python train.py --dataset="phrases spoken by 400 fixed synthetic voices" --n_mels=80 --win_length=400 --weight_standardization=true --stem="single" --optimizer="adamw" --grad_clip=1.0 --steps=40000 --final_lr_fraction=0 --warmup_steps=4000
Rows from block 4, named by matrix and row number. Each number is 128 + 24 x the weight over its row's rms, rounded and kept within 0 to 255. All counts start at 0. Numbers have three digits each. After the name is the row's rms in percent of the matrix's.
# conv: width-5 conv, dilation 3 (model.blocks.4.conv.weight, 128x128x5, standardized in use), inputs 26-51, a 5 kernel for each
conv.71 095:085120118095139099124146125156101130117136127142166143104160170143118092127154165100074132153142120139117185118123149126136139160139157117105123141160152122138153135124123086106125098156147102134117134101111107078115112119159155104106119150106133108107163119144131135140092136123110121122132098102127122151141113114150188121125121123141106121114138140128098129090076069134151151126124140185
conv.72 098:107109125128134096125167128126158136126158157122089143150138200132116122095126161111120116082123137107076146129097079088130072097139117172127140127143152101131081138080123091124115112121076151130117134109117120134118124112145109109081137122111120133119134196121107114117105142146130130097122142147116098098110125107109146123137119208137134111123131152146122158128131132197155095085092139128
conv.73 101:155175155134146178113159130147110153168166124139150131145098165144140182125180135107064133132156119129139168153153084098105105136121140098140138105121100106121119092145165196174134164078099141171116142145145149139114120139141153127119143172116132099157138127131126122128111119127128098146054062132149165135108148101140111141128128126122130097115119080117154133135098121125123130155190197104
conv.74 100:105095129142117151107121122131151152126143141149144139141138184145117103126110127139124099135125114131165068130124124129141087089144171153138126142153124136138114051155152113156139123116129138100136133130110132109151127123122158159172081149134123152125114149146133144131105114105124152102111111137139136157149127120120111111094132151141149144148134156113105095073150077118129117147135130067
conv.75 099:104112127159170170131111129084127133152141134121116086125152097109077102104163114161132159101144108106139166149156126100133102137139102122115105111120054093130121051116100116149150157154115135134131164150132141109116149164186141123131119145117126141109128095120119099134126140071113152099120116102134145084104088125138168150136129137130115132128152143089121162144131139102089126121153143149
conv.76 100:112120089165126129155148169193126133142129115164146146144142143121093153086119134130142105131128140127077102128133148102104180187110129114123126108114105113111104129108166101153131134158144108114114145158130104095153111124172117159112128144129130112124146073161127151132072110146112123126127110107128152127087119110128104073112097143158143143112114153081074118123131090112139097112140179123
conv.77 100:124131099119141124167124116128130117098115154146106104133130129104141155104183151176107164120133177120124102141131130112101137103120098116142137131132132088083074132170142105154114149175125123118126133155145150143136131119115114120138168139144125135117126121146156167149116132133128127119109100119120089129107106074141115122155130084075083112140084124110133111126116168107122174207149122082
conv.78 101:173141133153134079063083140124145131158141125121109137141115109108106142140118085095087095087140123132145153151172154140189133117123143102086080109119116079088117141160125126138120118133149122113166154157134140160133140123157139142148162155159147111123127049118106098106134105114102147077155148115163111102115102089110142133124092079149128153106159136127150147081122090133193114164127119132
conv.79 095:114140179143134142102100113127113126132136136084114131099154106127115131118129138154143136141118148114129117137141174137126158093125134166160142135131083113104122140122134136152122117130150154130111105116123129144159152139094136153163141140134128132098109108094132112065154154143121140152078133117093108133135179165102137162159144102092149150103137149152142096109115104064115130139130134137
conv.80 100:145133131155154133101198133091146095090108089123097130156136132080125191178166119172172163144156122083159109147150093129124078112128145154149125106117111152117099139107163104112132109108115097144117110132141120122116086131125122135139134126095103133153137175140150111107207171159185192148134129137103160132141144113109111133104106150108134127119144143108107145156150115143145202105122145146
conv.81 093:096125134127126115145107094094075084071071123153101092129127129142099117111131126149118138133109128105161142074142117177114166154070120122142148121094132129124109133164143128145146112108182129152121129126133148096126180145112157150140164104144125129136115116118139137120106120123135115110114128156144139144138119095124141147124140098135120148141107118100125108156148092114146184166133127143
conv.82 101:137123108085099047101088105119134123160140149066119124124124126142126105100143121174162068083097134129135128131095118156168144159109092124116080079106098079053082092113101134095117072107178125148119139135139143132120116144150094108132146157139179147160155125100115131119123114118096096089146140124096153137107138131120129128148130134118125151144144126115150141133160131104133134139176169180
conv.83 103:096158113141121141092132134131128084063106107130133136134098144132115149151081130107086169140128105116138133147131107110119126115133086090148124115144147104098140117116141139116107125161172100137111122115134128030105145138141099125182112153107125122139133089113115130114152096126122150096115141136123148147088139128091146158154156130110143151141148159119127125151138097125110119101125135138
conv.84 101:109164173150166084119133125098175108145138152135151116150150111138132124110089120153124136118146153126110151122151120122180142123097173113103110118155116121142104125130148105098086154118088118124149178175152131122139125124085175154156174168042071072092070120121155146110094109098087085120097130130135112147135157094122114050059109113117126147119111096136126104147127114111099101113155158145
conv.85 102:077128118139111118108161099118106124151155080118106139106101135087158136125110164150098099122111151121139143137135108163148113115159137121127115126093101128116103100135148159137100087105156175166157127112124101150134136141107093161121128140114123118143126135169170116161124118128154134138159146129103113104132120115143142134158146128139114141124152110115136145131137128136126133098148088075
conv.86 098:129118138143131140109103145145104128126157152114122158132115119128132161100119105160145087144117151134127166144164131128141116166180132123085087077111139098101113165129147133115148108134136148147117151158137156150144123128117102099068137100135117095120169109087116158135105127104115140147124134109127127101103155128145131167143111096116115164142152115159178116158073118130171125124117126130
conv.87 097:173096155154086157101155115112129104128112127133153096137112120113120101123125105147112125159064137180156136141132121136096133126149160127133133131144114161098134102149153136134119132132142090126123144121127129127130151139086120149119126133127137159121128117141142107113126140128117125148142082102111087142122100156166128151107114111136142114162136148120132089143129131111152157100093095094
conv.88 101:136104116127141152093105115143084072064081105091127121121156157126162122124145158098124090142129148156109156139117138140116131144097140146155135126137132157056106157136115149185139136107135123149147136146145133117137120123110124150086120164149114111122122123141117095120116123143140110121143141114113170142122134146108149145131096098149128131130120151135160114091108065085135079110113158139
conv.89 096:156147170164143111106146166157119166151148138128119141158176136142127132154127139117110148126140124070120116113111107117077127168152140106124093112147139111076122122136146120077166144151112119118120117134140132111123110073126155149149120147093112123093154130142140140157134119121146159098079046052054096099121151091129145160092104127131137118137158160113121091102099147131087108119108099096
conv.90 098:130161121123092181139124067115142123096101102123080099113129104141128116094181134091120142110142113092093104120106115123170186160144121132147146118106122118126156136184139138123101154107086129092161133135144139126146166133117157123142095107108128121131093121144143146142119127127148109146147135126077155136090127159123120137133129150079134120097115155147140125154141113088132130103125123124
conv.91 091:169138149109159068143074113169094118120111122117116094156111101125159161170113104117131135090115131135106146104123112150125136117145146092172162151154153155137100128155142126135168137117137108137120132119134135129116145127139099103158145147125082067113170102141108141123092102120090103129124091121110132090167157112164173156131161143122131118161125154176126143109117127152116136098135116137
conv.92 099:125196170127145101135082126172147125161121114119140155139152147116122145137068126107098160087124137136165129082147115159124134126142120139150138125118165111090160144107100107159154108091098126164094109143141146149134125116062142109131156150135124104097086160135161112093144125123127107133132162103053135177123135095097087121129133073099131162144114118094142171108178121089128147146106084151
conv.93 099:115113140135113099146131121098128151173116143142121152130133164114147123145094154127118083104128091145107130157119114123149128150115110185131118137122070121101110085138145108162136139103082113113123142135124117159135139153167105090090109167072117156125108158128124119105105111128118113138092128128131074121116134105130141124115125101119112134112157122137124149165142131111104149123136132104
conv.94 101:177150150136160052113078148118155135119153123091082161180142122080159159093137147147157150137104109175175134130106137102123142134113115126140145129147144137137137111153115158134128112137117117116119142156164148132128122128122122139132138098136114105111144111151164149136127124144094124105122145140116130115126128160163113104128092151121112135081129143134137128131111120128155129156148179136
conv.95 094:161120132139136093113099149157112166137120137117072107136135128146150141163124126172115164118126123111118130113153136177149125137126106114158145152144155113109077130147107152142155118145130153117086120138145125089160120095105143134155182145160128108145147117111089112117125153121126108120116105132148133103149153156112084076118168058137122095125162141191137148159142154145110159154182173151
conv.96 102:115113161144109128121083107134123120127115152150178109122114090117123131088106107104127160153121142152130119129104104159097151114138097165139150125108120134151100107135122124116096184136073124119164158146112113144089145126139055124124128134155163135163138161105106137120072113076080062173134122127142175129155171181111105130133154136151163137144158166173132085126173133142158118112104141121
conv.97 096:112157124106144149131096119133121105115174139097152127171189111108063140146132081101108125142136113144130120118140106111132145137166129097121121102118131138156147166148085131149153156133153154116143117125135117151138142106111173130127123108131140143133144122124127101115096097104129106162133137121128112111169127143132153154132166130130125120080128117154145125161152120112130143158143154178
conv.98 102:162130166128139109148171106139100106113118133165117100074108135134111143140094142118163179173126130135107159174117110196107130153148130080103129116126136121115132120165155116117141129116114147131124131121088152125138149140117183159186153145135120138107117106119121132152118128140113142141138116131095151108099119126137086138134141131097077077120146126160121134116114132108138149133119137141
conv.99 098:147145133105151138135144127126138137114123123155124097088077151114151128201160204170104157152107124102160122100141108107164100147160130106136117123126142107091094154158110123109125170123158160128152081061085088109120154108125190138138112074133121115095140098153125122147141130101107094129134134134143137078120105126154140151139137114117114120089105105149100158157160143136113148128164125127
conv.100 100:108141154141140130131150133091056108121134119087128143146141077090096121062142129101130138152112124140135088100108083094108154115121108050063066043084072104086178166172104137108158113153126151163052069083089053135120132116145162142147101163161107152123138150141136137104136142132142154170117146131099137130106117162104131138124146158119153137122172137138176098154193146105133132108126152135
conv.101 101:160153144113148102127145140137142123164124120115132150166125114123119178140144142147111126163161087120143105138172138157153144157141132152168162148175132140139136154120100121150118086116154152151098099125094066190158151108109135142151148143121127139105113118148142134128135128111146130136130122145149126131124176121119125151115075149138119087118140120133136130129130114126119138083136164110
conv.102 097:151151139123090145126137132148150123137142099108116113141121119131117104125155129115130139099099108184133128167119132145174158159161121076102128140137067111125087098140151107128159119128112145137105110109139145168148142140158124136114151156162122096103123165138115162174140142120132145144113110127094111163140153167067145162141102115071063095133144102113140134084131147119142147122115119131
conv.103 098:112133128127159118142120137119162111106120134171159113100102067120111108111151091102133130118156136124103109139189156083126131101129126143164117108114106097127126123152151105139125061127149143112161122120085085171183126088124127097120127122096131134130150162143142105099105104109127145121000075138156099116129131184203119118155126086100101134141147119149125114140120154135107174151124135151
conv.104 100:106134157129170113135150094124138127085123111089121172095103086130115103124147134123127148170119149144106204130164123115126168137118074071113150128159118108090108096208149148108183161095095140190128136129134161103116100123125167146137154116142113164145154138149110108155130130131146110086071119132147111116139109147175153162128113135116116128142154127124122110130126171119113166147109163130
conv.105 096:147137131109151130139131123115138130118149137167143133153105113145129124127077080155148167055114086134130128110103084094123097095154145161125128122133092135130128133112146129086131156155115145161117097115108098106134127140130166161141143150153143118135135148135148117126147151148144154112119124140132105064096133139158136156132146148127106109168157138148129145126152156157176129110134129131
conv.106 103:088106138127147079097135135153118074122084136169113088094132119121125106118097124116143182122146151114103156122147129140136150123102120155123122129150133135129142123134169114125077094141099176125172119132107088118146137125173088066111152136117093168147110133122134143183152120088105144130132134130151085174131157182111073119131140125099093109113125199107105120149094111117144122106141117140
conv.107 101:102122156130119105103111088081142129138119158148137101124117093094111120100140126122128107145146118112171113132145159131094150122131106098143120108106177138104096131114167115122142132172148138061114159145143132112106109123092176135136129118103132149129118099150137113176134155137122135123080095130174084141170134131153130135129106139139145144135162162158118147103119122126121142104128099155
conv.108 104:164151147143130093108131129121169122112102120117122088129131154119097104094113117147127142151146174119165110136152134102113121120149151101114096091128111142122132148127135126130141125132142095146103099112134112142161165145112126107116117139126108140126139107117123116142119119112113122154117119110132102106128127133137115126163174110117149142152154129155139169080145141139141188156087142127
conv.109 095:150140121153097137133090123146106114141142141146104103103125143134124131152111142138117167149108110122084147126103158147099138130131116088102154151137134104109028142160167147141162141138146133159125128135120097066104103151149147106117170144121132110106129128113116101162135104139137118122068089113126124161089157136149139139144109110081105159132108100130114116141119135124124122120151123116
conv.110 103:110129144157146142130140124127137057071123097160113137131180151127114142136105114182151066130139123134147071148176149120159118155153157109121100131129156141132106159081129146123172133147139131128155117104128107143116129146087124083115108118121135146120112128151145100119152147116134136107131112098142159133119136111134141111101094075117119107166140153110165177134117126159133107118114137099
conv.111 100:156170165180110122130153147175089116103105146121069118153170086133151152139130158121138133140092107158181118150164115098158119174096109108101116125131156083104130138148159181153162092151109126114128125112121111134093140164148082112175118087121154119099108166154142138158086113134147121127119127108090093134132176157127132125130156137134150102130174129107131114134118154143101148175146156130
conv.112 101:091129146141120151126110105137138156144148122141108139082087114090113141101153158119141117128139103105060153130147116100124091111138131140132113093098122157119117154130158150130157125078085140139118142108135119109091132144152110107100149123112092096129144106106114098098118085124156124113103123125093119108127122150128135116142107120106092106139116098166140064124083125105102115137072149184
conv.113 097:072160152130155105157086120128094114116133093105149115167181087102120141164101151142124109141106122146116121157149122128126131112135151082097091126141121118128151126154124148112069157113159071136127121131116081106108144127126087139179126092111141129149130073149136114111131107103118135110150124121133185115097173127125152144137116130160130098105132149140122184112119088122148156136133123175
conv.114 104:115141170135145137109128140118124115078160113161119097070117141152122138141141137119107142116127106101133148150127121115062135122129144129135131125094128149143129143174143127124133170155076140116116143132139101122088119122133150134095103133128095091130149094088107121129160129118144131113117137127120144146165172155155151117132116098091142142152160158140114092089118122133123166111123131181
conv.115 101:158173131153187136134173144135119084111135163058127111141108117109129091098164145123157160127132121151120136156140131095086121149114107123141136108115165128121152097161121152117124137098104125122053079076090085127132102144112114141123139175119102083077101115121143128103111109124099087130141146119118160148130130094099157151112124164103135130154134105089108117130125095092131146080141167135
conv.116 101:090097140123103076117127128126109130124144121124171130130151147149134134128154105148114112158073082090140127142152159164102190171112154124132119149145126097125144098093159141169136076131133112130133147139143168062152122094097149123098104142090105135123146129155131112108140113139110098135126123150120124163131139111145132135139130130136133119121113133130120155137106096145108141107160160114
conv.117 102:146107120164126149142133154164097100115130115108139118139119150138131128139144125161141128132102099128140198156156169130125140156147075130141133120118128121103093067168136135152135083113096144172151132142139132140135144135158096132121094139161116141128140135126108136162124141122137124121141119115126116154111134149134163166141116128107102099100162114123149132126093096102056099140154116144
conv.118 101:123128134118148112105152141142144136102106148113124147113104100135157108126141138101109126091108082126166156148121134151120131139104136128120111104104140105135131145152129110114147120106123118141125106112087092103131137110130128097116131137193180210153165113138138132141118098120133126111120110122175138095082139136078072115156128103148154119106174135097157159135125124139142114103109119151
conv.119 099:144151178126115135148126132107115124143152174179150125146111156126149131132134139130100156128100094134134152130137094111119100137099104129133140123086119115136138105116146127144135094105102141139120134128123132146140158115080094112106078120088091115100113144127120141121144151125152154083129123107141102128143118129155117101133162141113133135090098085103142129139134186106131131091103133145